From a checkpoint of a small text-conditioned image flow-matching model.
Model: 32-pixel images, arch unet, norm layernorm.
Training: adamw at rate 0.0016, batches of 128.
Rows from block 6 of the text encoder, named by matrix and row number. Rows with one number belong to one attention dimension. Each number is 128 + 24 x the weight over its row's rms, rounded and kept within 0 to 255. All counts start at 0. Numbers have three digits each. After the name is the row's rms in percent of the matrix's.
# v: attention value (text_encoder.blocks.6.attn.v.weight, 256x256), inputs 0-127
# proj: attention output (text_encoder.blocks.6.attn.proj.weight, 256x256, transposed), outputs 0-127
v.68 108:139097179127134120132138133127104136130134148131154135152080106126156136109097131153110154133104153121117109120124125096098103131107135120098129091178130103138109132118127119099123114099112189120112097137156130140092126123116109133090135102149135170117120155107119107091141136138096106103110147094143146125137125174104164124123138149116148184129185131139175137098092111103129120078085
proj.68 092:146172132169119135176155145138139115100104161148133114125148102112136109144133154098140143135123113129141143093123135123157139097161092132127145142089111133108112178115129126142113122076167163114135116137098126123119113123118132108112120124092179114145122118125133180117144167140134156175128093148110124141081076086108110128143153121168152106136109117114130113122151112106149116167139
v.69 103:149118182122124111141127133120128136144130150133152122135076127117145141114095137145130148126079141122129115132130139105101109112097121112109133081161118091133105147120127122115109118124108199121119102153166105147079119128128117143089131107123152170116131174107107114110155124111086136113128153103157156113129131205112157132127139134114123179119172122134157127095112120117144121081083
proj.69 090:146161133156136139172166136123139115100105141143134116127124124100157117119137146103148125141112123117130125102117119125167168098152091134115165135071127126107112192124129122138111121085169159102135128140091126119130092108111145119135129149091154108136124123120119181125148162141138133170115111129103125136082077086117125127142147134166119100159119135115141131135153109101146113166131
v.70 083:130178111136119174096132076146085112119133095128117117116132139143117094137143129103113117117173122125068116139088102150156084131136138138101120133111145148121129137089129123147157129090136094122099127115101148123164169135113116106144141144179148142138114110198155136113129158128130146171131094160119146160141119044124091117157117146144143100133098130128101122106135144124134155187135
proj.70 083:110144154167109130084120153146119129151112108114115129140104103117114149187142118149121099140149113152132149134151159102090101165094127093144131099165179126141152134141139142129131128137097131120080107101107130114131142121133140142114161104104113162109150158119134094129134121138122140101130113135136135126146125155140145126110122162116166136082102105114140109116111137100125147093115
v.71 085:137115081135104153126145134129183139139141130118121119096138133137115131132160087132162093151130109113121155117140127164142145140151152102134127181107116163113121143121131124157131102135127073098102175137105127100170110120143126105162123139123116075099130111145162189144157118167123111121112123177118127143151100094114117151124137089151126064126096135150115135128161143110093130155137
proj.71 081:119138115113148106123097123131136113153166126101107139138144149115122139129087127128125104137134135099124156135081110126120117173069136164140098099168116139133133072148134155124138142142114087171144129139115125126152139191128155149172121140177106136128107164106105074144121106116134112107148094097164094115146186161132144132114079143118107135150171165147089156122108116174111123081130
v.72 089:121163106148146132119141112082162133118128143126115140119167134116103099170157139083126086111147120147127134137122134118154150154163120154147147172077107167110148116147123143151130124135126066159160135138087154120152137143108154117155138156121115085155118094132147125114122128125147123140141099139111115133114126093117069136109098125145110087144085144133093133180145143130109124175195
proj.72 083:099082124146113119094112125153136162136147101118150142134100095168111150123137092133146140125122143122109148139138141164091112157109171117116135116168119133133131102143115119117146169154106113137124156113136111152117141125134102106114142147164100141125123118117123126140088096150136115089117114127134133107182178166140136150096087126064099138073156105119141158123117160126147135090119
v.73 101:109143122134123107093136166090103120073108135114117151102198110148135115112140174109085149112177124146144098116124115126159153131141114145143131155110122177137148115150113133103151126110141133160163131111127155141147116114087164126163158136132152125167092111104152090155080110116172140143143125113095099135114120106166102103091117133125149126133110123113079169150106117161129135122158
proj.73 105:133070130113074127085142139117136183120123134113136134128093114166134119115199111118116136113103126147149137145176171115106116110143166083112086139169110092129145115131108111107157145155136146136124109093197114122123136116148108126086124085162140127132155123138151134133121117129079147113111152131103149130165153131154106135105159080134126162050102109135110128099143127105125127129149
v.74 092:144149164125114136126109103171071122153131123137135097144055134118140123110098133160130154113096126126131115145124141129099107122077143126107132069168145082137108131105132129129116125095107196097093082145152099136091138125146103135084121090145164163129132161151110105104157130109087148143129122119145156146146124193123158114150143156129135172124158125132169137067120135117157143113086
proj.74 083:141181139143145135161154162135149098106090102131107108136121128077141122143110135112127093141135101145123146106124114107143148115134098109124149119090154151140133168117148097124122119085140150108127102152064162092120117113112157136122132147102144125116141137117137162136157166143147129144145097152113120134086075084118123128130160148186137113184100146116127103141137117107114161149110
v.75 095:121099091113097115144119148130144143152133130151110132130172149133129122132139085111156101164114117131150167128132136143129159139115123121169142195098106151108138131167112142126120118185108046151163181136130123117148141137150120133141129156122069067105153106123118166141112111149127102111131116142141104135116126137132113149135140074137121085122093127140083114185190119123088102152149
proj.75 084:106102114104153132133099106098135136163157135118159134115138128151132144133143127148110113130169169096120152129107080145132137137131172157126120110134113150138114090114135120134138166146127091141172159110147115156159108125126156121194107133150096136127086135120143081149084093119154115112138141106177125118173175164119146136094080160077079131137178169166106139131092125132128134079132
v.76 117:115129089128119118137121144120166138142113136138094147139185129143107127158169104114158099144117118137153152129125137129142151134130116129177126183083096156105141123158112167128125136175129042166166183129116141115155131148124127136165118165101072067116142106138129157145120118136134106109135105146137105131113140111136098144132118092131111083122081135130091127185168119131113090167160
proj.76 102:117093113101147127121110118115135142159171106111152147128144142148120148127115123147107128118155157100124135132121109143121124149104158147132125113155115138133113093114121127112135155165094091143150161105161101150159129125124126123167122114151090136125084127133122093150093090123151119110122144103173110128172178176124141145094096169079085129128177144164112145137101137152112135080133
v.77 098:147154167138146148125138113140095114125149132118142121121062118116140123120107151148107154110137129115105112130121132121120093118121146123072117061179162099146121121093152111129132124074126209086082074123131123138101128118131137117099124083149188186133117159133129098094155145131102146141121148116118158135153119140110163118127132166129140172127169129132172131061090145122149157105099
proj.77 089:136169139161108126139152153163125106102095121136097109139121123093128118145108130118140121142108082155133137112142160109134117124134083105135137125100143133126151151142139130129134095093134158116098090147079158092096136142141115137084141140117162122124164133126134164104174165138113138141135089155090116147072068092136120114160174099179192122144079112103139104125145124107117139163128
v.78 125:114148093136111171096148106132114115115141141136134124084124114153121080137140097106123111149176085140120158133130112143161123169176126134122115175110140165139132130114125127174150123117140077110134142108108141116170145125136146115170101122139156091130129110153176142135130140177145142152130116154095123156127139069137112139123123129149128091135087134126111135132152133117094147162174
proj.78 113:116099147129119116098101130138093106148168087115120127150105110151107151159119114146129128127111125152152141165136113117119119161102149140137112095165142109143126106141148145104181140137128128161098085077133137087102168120138090147103124110162093172128144150120138057107157097125115115100138137106130088150162145152115166114104139154128162180135148129107110157109108129104124120086130
v.79 075:143088149136143151145131115180115124142150138118140126145086112138131154126125111176147159151117141119096133103128139111099088112120153096105091105196153080144119128092144133129143127113123142101078128120154121126128152108128071121128130102143110150092142148137111138109155131138105108098098159133148133111151158138113180125152149134100147155113149135122188112077110128114127119100080
proj.79 075:142201133140173112169122126138120083114118176142093123107174117107140114138056159112142144140126121137132101111089113109167114106118092144147133137065126132116135167116148151137115090091120148128128117158087135125116105142138145128131132154092154124132125131129107148118163147113145142160151091156127089136087087118112123108177120164169191107173129132105114103132111123153142107149127
v.80 160:137099168125139074161115162119167149139117136122129137165140136114150183110113141155132142122068169132158112110134151104089137102095119123147140105164120088116122117153133143078095121140111164141138124153153118137082098139123115140095156126113098149117137155086089126135131122096122095093130145100152131102125123192115142117130131110114126160117167133131142124134121109139145085092081
proj.80 142:134139096125148148184155111121159151115115173148124134120162127142135100118128137113120136128146131096104122078107129135163135095160121129109135153092090145111118138115107140150084133109123121098173168146138115158165097141109159105159105149113169082144093100135131196142115166141156137169115112138118138129115126084128096145149107125131093091125124146153142128130135110150129127164144
v.81 109:121147102134117121096129149089128127094091106114112126117182130136115127126131168085102128097158117143125101136133115155166160131127121150147141156069104181112147135147118115113145137130140105161150142127125150140157121129099143132163163169117140114175097099131157113162091113101155144153150106142105113139122114093169079118089126126133121104139090117115064155161120132154135140143167
proj.81 111:126068136100101128071138134117152172127124124110133146126092135159134125110202101123122105119113145132120128156161150143093119129117168103113090134176106115146143095135097109106143149162133127146119131129184104138143136137135140136124118114163112121122155141124129117149098100125085140100117154121124160105175173159159118145098119086101091150069129118149098140115135129102119138104120
v.82 111:153093143125148150146136118162108129133136149110142102136083111126125139114108140158094156132126142109102123096123117103132084120127155115074106068170167102136129138074160117153131138073144189069077108099131138132121109127127118130131119102136185169132124141130129136131141152150110128125114137115116119111155128128114182107138139144118142151106159146122195122069081113120146141085076
proj.82 101:158175124150141123164121143156112092120144164167105125133164121120131093122065140107144163132110092143139113120098144105160108120132067129140138132112146108112123168118148151139108093101118133134100114120093136105123142148114094143097137121094158123134147137131114148096186162121118139163153124141119104153071106099104121105184156143178189131145097113086152125113140119131137121167131
v.83 087:117166084133137156110142097126151125118137135115125132101136125138113115159151104132146081133185094154135153121117129134139138157168131132149118175125153154125149100125141148165145114112120063131124154102085147111167131130126145107173126131131114077123118103156152137135102145146164129141128095153109084144124131061114092145147123143139143083136100144132118128139160142105107131171174
proj.83 079:103121132132137107103077086174113130148151120143107126147118110169091156180108115150134130120120134146129140142124131137090103160114173152142088117156132131136166064156140145117179153160105107141131112097159130132098189121151084123105111127170104168123133130141145093120138097129136105090148104137136127114171158157122133149132112163096143144111153113129112144108102156122117125098121
v.84 081:124100148139122131158117100173114133174170179167096112129081133101115114172154119134121120145118119132133176121097156121100119149110128156133128109125143082137140108119128168150125165139101136083133087138132131107085182169180122118087064121105134119122136126137121116089188128151120114132144081128140119134122159197113154119139094137151109143107129144146149133123130133086114132136154
proj.84 076:125143123132129138143102123162139112153136108152142130155132116124130136143110099129108124135148142138082177098127073174135141120150149141102158107054151148133150178108148084150112118117128147106118127078063151146096118098119118128145130173115147174144107127146145113121108143140195131141138095150129065134130134114116135131129153168094136131166139119122166097119110156124137107103117
v.85 072:115083141095128096162113187115144132129142131145124150157190115133150167125148105151145123167106150122175138124139130104106156122128121132160142149145115096135118093172101136093115129195130101161161152103144112117116119129136125150103136120102051122097153120078088129150074099131139099088129158095146103109112136170128168138138122110113123127139132147107124113186138111146116088107125
proj.85 071:134118102114126128156112103080125139120143155145148151094177120154123124098114131134125197119139149113156096117120087124147114108158117140143138176110120119123136144101114146160093140149129110126169173125166110144129121087136099096152117131124143110136099090148126144135096099110140113147123191136144168153112147129120118120159137124108121123155154116127184143134115132192130097139150
v.86 085:136055127106121153122153133140156142126135111111141136112133117138129141097129081139150108182128142095100126111149119152116111118143152090109103162153114129123119141105126105124138098143136112113086163116143126114166121090113108127150130127139090133069138127128137189126116134167106099098091155132137131114155130059107160147150161100129147113107126143135124112110139114099123138132100
proj.86 076:136176135140153118131106117127108080141130160114117140111156136107141120132127170135137134140128152113149098135079119110160119133116083168162103125125092137105121112123126174128160108098136109170173121163106108118145112162141169135202114120122132132141126162125099085110153112095128134150145127102149097153087118146114135092142106148140175126167154177125079143119136107126126084122102
v.87 076:111068122118134127183152138148181142127174179159131167129128095135135150153165080152151113167151116132153166104144149113094130134175130116134122170137152109150137095146126131147129121181114098118138168109132130105126144133141129129136089120100074096073153129094125151116136129178166090080111169122124112091123156151105153167149120114119133109127134149139161102159159114120078098111142
proj.87 079:111142113127142116147089095124086095134152133169143126118179116170099137127078140148131204126136159120142117125118082146158123115150122192136128139086126132116125137144140149151128122126155128133154140101130129154109139111131078107133119139122145149154086109160111107114115112095169126146128153130153104143128134121121135111149123150112160129153150120097160121123096150183149093132149
v.88 118:109148079130115139118127124122146128120120115134108134101172136132110111157161114102136095134158099141138146141132129148152153135149118128162128182083124164115148127141125138144137129156128055153152167124101137116166138133132142117161123151121103070134131094144141146143113123132156135136141107159113110140118133083143084140126123106139120081129077120130076127164169135128113131176178
proj.88 102:108079133104131122087102112120122147161150095111139138129103136146108153136150104160114107117136153126127138156136125146098124153103173136131113110167131133144144079132133122112155147168103102149136131114150117139127146116136126136149128116171086149116129137132132073149107085117126107086133152108156133112177175176146137140102094128085098153113155144146115129132113144136119133080124
v.89 095:139084152115118121154120142166118138131135135130139125140083108131150163097102098194138162154103131123125135102137118122106095118107144100106107098189157091144098132112133130113120128122119167095096124123174117134112116120144100133127134107149127158103140155123113141133137121143111110102110164124144121126146139166133184125142143133113146158124159121129187131094109111121119125073081
proj.89 089:151187124123159128188130150120114088110137179147109125114178133105147103126066166108124130132133121116134105111096112090176132101147089150136117135089126123122115152114145149147111096107142139127132121139100125115142116161110138138155122124092153117139116134131122139115165156102130140170150133129126096150089111096105132111172144151171167110185124149127108108129127102154124103150138
v.90 062:129141146125172170125119103199055100134144074117150126160171127114092106160136114134155166116155125127125115170121140141132107132128122141106123121157137139144091119112138136135133136118149125122111122111112109135161164088088081119121107099127110117111120126161106100141095130106113162142111146147125125086125160120148152127178135170088139117134118154113138080125150150174128147128090
proj.90 066:153153138089138114104115114140101107102061133103097109098102159097124130105087144126132138136136120163113095141113111088126102108073101086140097149125171117148145121124139109150155117121097127121137112175157179111125160100149131130097113118129129115101156105132132134134150150116123109104138153158103181108092067107137120107111166137178194136153094133100101089134124131138139166150098
v.91 077:118039121109135095177126178126186152141137149143141144140186126134133159112133114138135119178099147116153154093163131115119165129142110132163129165114094125120133131160105123120119126187122091143172180126135113109133110137143140149141122158087061102098150112064105170158103109152155084082115148109144102107109136157129161142127131082124109099121134144128115109199145107139088094091122
proj.91 082:145113102097140128150104094099114130142166176158152144112178130169128116096112142127122180122140168095133111129097082152160139108141133161123126146106090122120090132110116146145089129147156107133151172111172102168153113124122107118172106146135132112149089112146123120125100106106149126153114188116154123129128184142111130113137102131087100121139172143135152164121106123160155091123147
v.92 118:114121090126125119144125144119166139146115143137095145141189130140105125158168099114162099144110124134153156124126140123138151138130119126172127181088096152107138124156113163128120138170127039166165190126112139112154128150122126141166118165095072067112143108134126163145119121139129103107128105143141100127118141110132104142136121090129114085123082141128097124186167113130110080165153
proj.92 104:123093106104144125126110121120134141161171108110148147128156136150120147123104127150105132120155158099128137125110106143126120144100150141133130116150111140129108093110119131112131158167089090144148163101158103149156131130122117124166122117145092132123080125127121096145094094120151121115126140104172103132161174177119140144098096172082091126128181141165109150136093137152114134080132
v.93 101:126158094125145136129141164101188135082101116100126155122177125151134135121133150097113117119164119128133111123141102120170143122169107124128136144102118180125138140150133120126139125129156100168158158096091168154157085116077158128172167149118109140132105104110149130153086131121156125123140142141110122110109123034149093129095133117119117103147095139103083117158113137162121111131138
proj.93 094:118082134136110115075138133114100138117139130109153144119137116170126128126132129138138146123099145126150083172140161112107115145111139121135089149180112112128107094152091156106138130168120112145114142143195096116152147131141117135111123115134104089125140132136110119134134100129081121102104163100146185136155170181149124127131109092115130148077129094130130149129143123106120110120129
v.94 089:132050162117152102180121173144157149142139152140146140142134125130155166101103115159118158155092146120156138108151139093095140113130120125130130114146129106138108133153129121115114132170127151120144144141160130135093106130134118151097123125094094152092149156057101135132132120136126096079125176096148126090116150182115192132130143114115108142126162139124148114151112111142113098073083
proj.94 094:138140117120144134168121103106120111114136173160167129115163132146145111093123149107124185128128150107138104118094082139177149083171110146129128160083106134112091173115124131143093108104155125134161157134131114141145085116127131117158098137102151096153102106135126142119122132114148128166124165122135117149111128113116124107162144128133118120173149145125168137133126113153161104155134
v.95 085:130102093129119156094165135113140125104108110094132122108149134131104130116136098104155106161160117113105122112138110167159130140135142097144108183130107169117133152104134112125151102131122082137089170110117138110197129093103118117190153133153115101107122107148156177143111128154136104120109129150119119131152120037129119138115153117147157090116111131134097142121148132111122143161135
proj.95 080:145147125114146096090113120159138123139143136092090142124120150127128124127128140143144095132107146124132114150097144105112105162070139134154076119181107121127151061123112168097180134136127103173140111153146119118141132184149159139156127121168113138130150168107115087132127093105094127107152108106141104127146150165125127116133096122132157141121149156136039164109130121124122111113121
v.96 083:138136125118121086130103166102116140119105061112135157156178141124148152104104159142138149109084164120166092143131125144141147072091108103133172097117110136129121145161116129064113111125138160167147128126121130143114084104089127132112189153127101148139112131105104117145104121089116130121132147105156134122116106151146123127102142120104115150138148124122102143130102130152165119098082
proj.96 082:147107127118125138135162143104151143108086190137124128103117165112166117093174134109131121133130119117132115095139156105109139117144121108128102153144102141120107120106090121134087136142124119109168146196171118139166092150148183132136124104106131060108135108120114172150110138131104124121112137119131222103107127130146097145117121077146073104105104131163109121160173104139126137159132
v.97 092:113073145128109116147119111149148142174168165156118122109068129130145142135142092173143103170087135130125170121127139138093122138137133126133110125148133069133120128119111142150115127158106129091124125152150094103094151151198133124096077114126117114087172144125117161089188122160106095113123123135147144144130129215105165130147109106147110136117147111137157128124139115096111116123130
proj.97 093:134168127120146133174109115126127103152156113138123128143166116107134126144091121123119134138152131112107173110103075145171154119138117162106168105077140148127117159123160128156097122100155135119142135103076140146134097120099149133168122169132138149146099140129134102126128140135187134152125115126145053137112141104117152121143114174110127126196165170134144117133117119166135115110135
v.98 142:115163093139121172090140102127094109110134122130127127091121119149110077142145116110119117131193085142109139138118111154161122156170131132125113162106146172139137127110122126164162125108138092113126133103106139120176147115128143112172115124147162096142120105167164127131124136153148160164125114159094112159125136070144109136121120144139134096139092123126110142119139141122111159158180
proj.98 127:119110153135113112083105136150096119139147090110119120140093124141111151157122113145136117125102121163143134172156137114096110158102144129136100097162154104149147106142143120096188134144127135156092078094134143097093174124148093149096140105164096170115169151128136069116147102122097120087140136123125106132151140154134155119109147127130168172115130113105095130114118142091119126092122
v.99 081:113167129132097112063123129081080114109110123114123127093150120134125090130114180096088129089153117137133091151106132129151143140134124156143131139081109162144160123137124115120142124106133143161159121136114146135141137132099155125124115135133171116180100112128157086112131129109136133155136101117110134152119103121142079100100111132140166132123128094122099149143117122129140150175171
proj.99 088:110081147129080132083147130139133179133108103109139134149059119135134139127233103125129095122102131158135167133168167142087144124146168090096131113160125095127143137144131101116142149131138150119114091101141124144102112114143133121093122112140127148119152136125158129136102129146102139118112107129095152111156109124152108142068140090122097163054102127132135125117146136073131154125128
v.100 090:147146172135134157114149102130096124129136140114154116127057112123145118122101145138100155114125138113096111137124136117117096123117146118073125077172142103147120138098145112129124117071124209097085080147148114140095129112119127127102127088152175185121119165129127101086158145128091143138116143108130169129153121139106149127126135166124142176121167133143155134058094131112142146104091
proj.100 082:126173144179115128140163154154124094103092117133104111130114110088129117148141140110149115144113095140144133113132154113138133118139081113134141123100126136116132169138133129116139099084151163115114091145068140094099117131130134126091149133092160130133149143110123164110165166145117142153129086143094124144078062103128122114137164107181167118136094121101132110126151121094139138165122
v.101 100:123077153108143107182115156159149134151144120138146140167138129115131171117114096158158142157087151124153143124156134131103145118106132121136134130157130091122102119151123123113107119182104131116122147125152093119103120120158102152106133111113080133092165146094072145148109116135128110094122170112143126102128145182133181137151140108108114139133147149121163103159153111139130103085093
proj.101 098:141148092106162128191112110100129101118130165148113135093185148135137113098075154140118169128156137094132085111090088119168126106146101153148123153079117143120109118108129146143111140118125105125167179154130132148142109139112113115157120153122136113143093092126122152119123129096155111150132173135126119133089120116116126109156125138125150103182137146126127136143100127175133124150137
v.102 076:137168147138130170105136078137083118140139171135116117115050112125124091143128126134105132118154107145096128128093134116127074148140155129090101079153168092142130124081153141168135125081126156092091097139135139133113150144129119111126083093139189154132130150176150107084179165132107139161131117127110137153147130128104133111148120158137150156124140124133169130063119121085152140155135
proj.102 076:129165150175115124144129156166111101132129088124095122153111098098107148178115120128146105134122091158144161111126147118143119139100123106139171087116154138122152175143166126121142101096107158116086081081048149104096141127118110140100147124099143155123143153120135118104173144150147129138148066147114088158125065106109140126139165163160168134130112125094143096109125141103127139132111
v.103 081:119091145113082110109110154138121136115112123110136120104108101175169157057113104183131147162111140121134112113161100158112130126117138092139097143182123093142099135115113111098127123140121161108104147124182109130132115092153121137142132102179139154092151157131122155145118103131132115119121164134129138141147129154161162110114134111126141157116147098118142173103122110110139124086116
proj.103 078:160158130086159133175143140078137118126157159119104123109135153108155115112100156103127107127119113129148102142109127080178129098137113131134111137125122112127137129112130152132137130131168132147141102140118119101140114151113169140157138101149129125137142138130113125123181147110103139156140138112123073155110120095104130115158151135184153136175131170135097113127137090125108114141143
v.104 082:130069123120096129096129136144079129121092094102151117149130120166127140069082117162153162157094147110114082126137104139126117095093155090118104144165119140119110163109135105107138095108127150113080161128151097125139123081100099119159165109175130121099129142157122163129124128114099122137084173115134141142156106122143157126136179104106186134102157098123153127108120117125160131126056
proj.104 078:165164143106174125167139129117132117115104160090086130105125168083133116123112149105142099136125101138153126115082150083149130116096091107153106125158102121123126102117127154110131118115121122154137107172119113122154108177134182142167132092117127086120131159121097127148154134094087137149140083127142134128092088114104117104120089139169120118129120181137028124125143081133131145151120
v.105 083:107115084117122126156112138152157119143129108137096117112183156133106145129159114125158100150138105125143172121137133163144150125148128127155116159084138142115141117137127130148130145181133074113147171104112108110169135142170144122163122160114117090123147104139113172171111113130165140146140109158117089134119128109160130122153122086145102073123090127117107115169160136152124113158159
proj.105 075:131103112070154131121076096110110134160157130125116138131143168152132135108087112160102121122138140121111116147112101130125117138110151140129104115141138116156141069126130149136128125169091093147131153119164132153151134148125128142160130140178087143114118135146138073131120100099127106102136173119157112120159190158132150114137105141088125148147150157149129146122087134175101124094119
v.106 121:142119170124146103161111135145119131139133126133117124157093132107139164106110153157126150110087151116131116121122131113105109108093135130108123057160138079127116125115133127100105135119125207104110087134146113139083119138139112138087128118123145183130128161110088111120140124100105138121132148111139132115136122187123172109149127140117123176120172130121172121102089131129156124082082
proj.106 102:150169116129127151164153141132140120103091158156118115129148143106152099118107141112122134137141099131110120101131129110154131101159076115122157152077135133123131157109120122141106109109132138093131147142120143131145102132108138123132133137095163104123132110142129190119137174131141138161128131161106129139069095082129116131162158124157150088155097119131151108140149116134122142172133
v.107 070:120077095121124089149127179078228144118129149114146162099177117143159159108139115128119111163117126142155150094166121110126151118166104104151128173120112146133130131159112120113124097182142104141170182125118133123129074125144155138153151147103091124101162138067135170164115110156169111094131183121128112115101137138135120155097127080118121104134139128129108124180117106139092104098132
proj.107 077:123092116104122121138116107091108152142177168139144134122161125173141126110133133136134185114118149108154117133118119141165148117160143177131123137135085093114103115143125171151093131147163116138143147106196101152151116143128112116161125128131121109143101117132113113130112098115124118139110172095150131138153196133124138124142094107102109131111160121140139173124111120178134069124171
v.108 125:158104138127148158135142103156100123118135141113148094125081121125121132116103154147085154126145134108096116102122103111149086129135153122064107070154175118133130139059162109165139129058153190062077106088118144131134115120125127128131122098138203168142111128139142137127141152157120133135119133119102126121153121105115171101130135155125138138112159148119187120070079125111154157101089
proj.108 107:155169137159129124142111142162105087118143149164105121140152128119128093125083124109151157138097089154140120135111151108150109125125071125142141135122155100127129168133154153137113096107127128135090105121099144097109156151123083147087140119095151126124176141128111132095191156119108130151163122148114099146073109105113123096180160133178192140133082105068154124114155127124149122166126
v.109 129:147117130129138160122136105152089113106140123111145094107080127119136124107110158135078152123164119117089114115125096134155094134139149117065104076156177126139123141059156094165143126063144190066080093089121139137141121108137131120136129100150213174148110128143152123128131136148131148152127143123096125129147121099134162098122136160136133148125154136114174128066077135120152172099103
proj.109 110:153157148153117125119117145146112102110130139144092117141131124115133095127111123112142147137087084165143118154130158096146106124122084114137132136125161093135151159149149151134122101109136139137090094130106152086102154148137100156079140122112147133122203149128119120089192147121089128131160136154104112148084112105129121096180162105177207152132070104070141113110161122121131117161122
v.110 099:123163089136133151111137107112146124133124120127116125120167143118091102164147131073138095111153114133133135151128137140151157135154119147141146170073115167113158127148136130160135138139145065150151144130090137118151144130116148122149116150110114085143124093148145132122119140128139142144144101148113137121119119072118075138125119120140115074133083129128078108164169151139125132194173
proj.110 087:097077133132116122073108118149126146152132074112140141132095133148096158121156091159137124129131152130120141149144131165079127170097165116130137120175128140135130085144117110114139142161103108140122138121131131142116141116141118117118130134158087140117125133124127089143087090132137102086117131115146149107171153167151136131085089123074086148084153124122147146132117150129145150096105
v.111 128:128121178112126071133105148107137146136109113126128140161139134108149177117113161142127135104078168132151093129130142125091144102085122133152151101155110095114131111164119134072098132151103168164143109162142117136079115141122123141080143134128099162136127139096083100118124120075120107105141135096162142112124114196127127118130127119118130169133159124137127130152121117136151106106100
proj.111 118:128120113120129152153168117120167166110086146142137129114129131127136109116170126119128110121148141109102133086131139153127136092171135116102154159094095147114138137114108111145090132124127137095164157164124110174153092126104165095153119149109158089130109099146135203143085155138143136153102103142124162106124107090133097158130118095112072090109115138161146098139151115139133140168126
v.112 148:115145083132128185107145098150100110120143126141127119092120123144105080147147105104128114143188088127100151142123107138167115155166133135114104153100144162140128135099123122181158132118150083105121146092111135118179156123139133123170101121136150103126129106169163137133124134166142153157126112158101124148129145056140126140127128146139123091128084131119121122124138138121108152163163
proj.112 130:126119152133125106084094140133090101147159091116126123142113127120117152141100127145128144127113123155155119171143118111116125158088128138149118103160164114148130117142146135109171127146123125161086096098134144091102161114146094158099146104144087168113159155113123056108155094122109115089146163116134106142140141171121159107118154159132180167146135109101113147128107144119126132089121
v.113 075:150121157130156136130131126157110124116124147107144132145097080141128135129136145173099168108141129125106111105134129100129093112137145122081095078189147106157121112092148136134144136074143188098091122103144141136130104121102110133149121104129169176141113160140133107139131142130123137126105142125117116108146143122127166115113123151101146164121155147126190132065078113129134134083085
proj.113 072:153162130143112114159148156161105105110130174142096125123150123114138105121077156104136157121108098149141103107119149094147107110122076132139110137099130106104126167113131142121145084102107158134103107128121128102117148150130098142090139115111159121136139123140113158104175160116112146158138124139095121151073077110131113135173173123192211123141090102111108115126138121121115115168146
v.114 097:142124183134137094157110138135124123143132115140117131170099147097133166113101137137138160129073155122126118140125132114099117107086113132116128075140117073124098136130117118086117134153122190127133090141180097145078141136142116155077135120111123179119144155104079118118144117102102130116139154097151150119116130192131166119134144140119097177129166129120143119128104134138166114092081
proj.114 089:152155118128138148150153145110144120107095141131149117114146152101148113097121145126121128136135134119126108103139111117162149084148085102119167164079139139137108183120121116151087108103144141092125160160102149125144079115112140119152151134080155104128134108132119171131122156140148139158112147140117119142082093087132124104144158127150120094176113133123166109151135118141150119149126
v.115 149:127164096129114180102139105130086105107140112125121114088107128141113081132141121096127121126187084128089141142126102159172112142159141123095114127104139160143130144093126100169161140101149121103105111099111132121174149115135142112148115126149177126138122114172170133130126129153128173174129124153102135158138123051152117138118129137146122111129094126123107130101120151119115177156162
proj.115 136:119121160145107113067111152126108101135134087095119121136096120115130150144125118139135111134103107162148122176155140111101115157095117124142117103162157107146148118149144119115174118138132139156089092113116149089101147124151115153092148110151097172111179166119127065114156105120091125086140146126123122134127131161133155107112154121136172164132118103097106129120129139102116124094118
v.116 065:125153106125147119133130139105140116082103089109115140154179125154121170152136141107121120121159133127110110109099079130158113107155130132136117113103127143095147114105140130109141097101135095184130138085084156139166111125078116127150184184152083152150094104139144124168074139111143109141129126124120101134130120024136111133122137123117143121141126152132126090131099136118131143147133
proj.116 068:120128122157126141104137121121124124134135169115130146095153116156132128130106140143136151118128122120149123138137201123109081142098121123147104147163124125115153122144092175123144135157068107128131147162180098130143164146151118126117146107095136123096134128129111149115123115128086134111116130124147213137136129172122125138124094106099156116073110075131114120119135131117107121127115
v.117 121:116144079126120149109134123113148127112118119123124136110178135142114110150159112100128101129168109143129137134134128140158151141158114129150132186087124173121143130138129132147142129145141055152148170114101144121170125126114134121174132147122111079130126092143155144150103133131158128135136113149110110131115136061143077142113130111134130075130076130130077127166163126134108139171170
proj.117 104:109076137116130118083103114122117149156160106115141139125113116164108150138144110150132125116123154130139126159132130141099115154101171134133106116178122124136138089139126135116143150164105108159129126114157114132124154127139114134135125115159088139122129134125120075148112081119118107087135144100154142115183174177137136133103092130097101160092155131130113142121109141134125120086128
v.118 149:128153081142121187104146104127096107115146129125123116092111116142110070142140118104118121134181085125094144145120109136174113142160141126094120135089134169147129149094132118173156131099153099106109131105102145128171146118130138116165115131136173111136112114169172133123133138169128163168122123163099125156138124060139113138119127143138127100136094127123123137102120145113112163158158
proj.118 134:128129157144107103085105154129101095143149096095125128139104125116129154145127117129141118137102115154157140178140130114109128160093133129149117096168164107145135119150149121108163121140129132150087090106120143093100149134157110154095150117127092159112165172106120058116157097119097123089151139118136108139141142177134159103112144141136169165126131112100107140120117143107125130089121
v.119 099:125183120134109147073128122111085112097108101103142107087096113152136101104119164120093161090167098144106103143146109153171111134142138117101124096141139168140125148096139104136146128058152171113103097114135148151155103091108139119155150111162208161168105145153174102141124131122135171167129142148094145149143113086165102114090133152137139143133120116116112162075090146145149170127129
proj.119 095:130107171137098123090154157127127130104113113097098120147063121115144124139167111109144083129094086167133132163154167089119129131110129099114095110170126097135141108150124117094174124128139151149105078132148135080128152138147141161083123108157124126119183158113129118128167140130059137107140130120096141136140115117152126133129143086177166159098093121118079125114169096070108151131126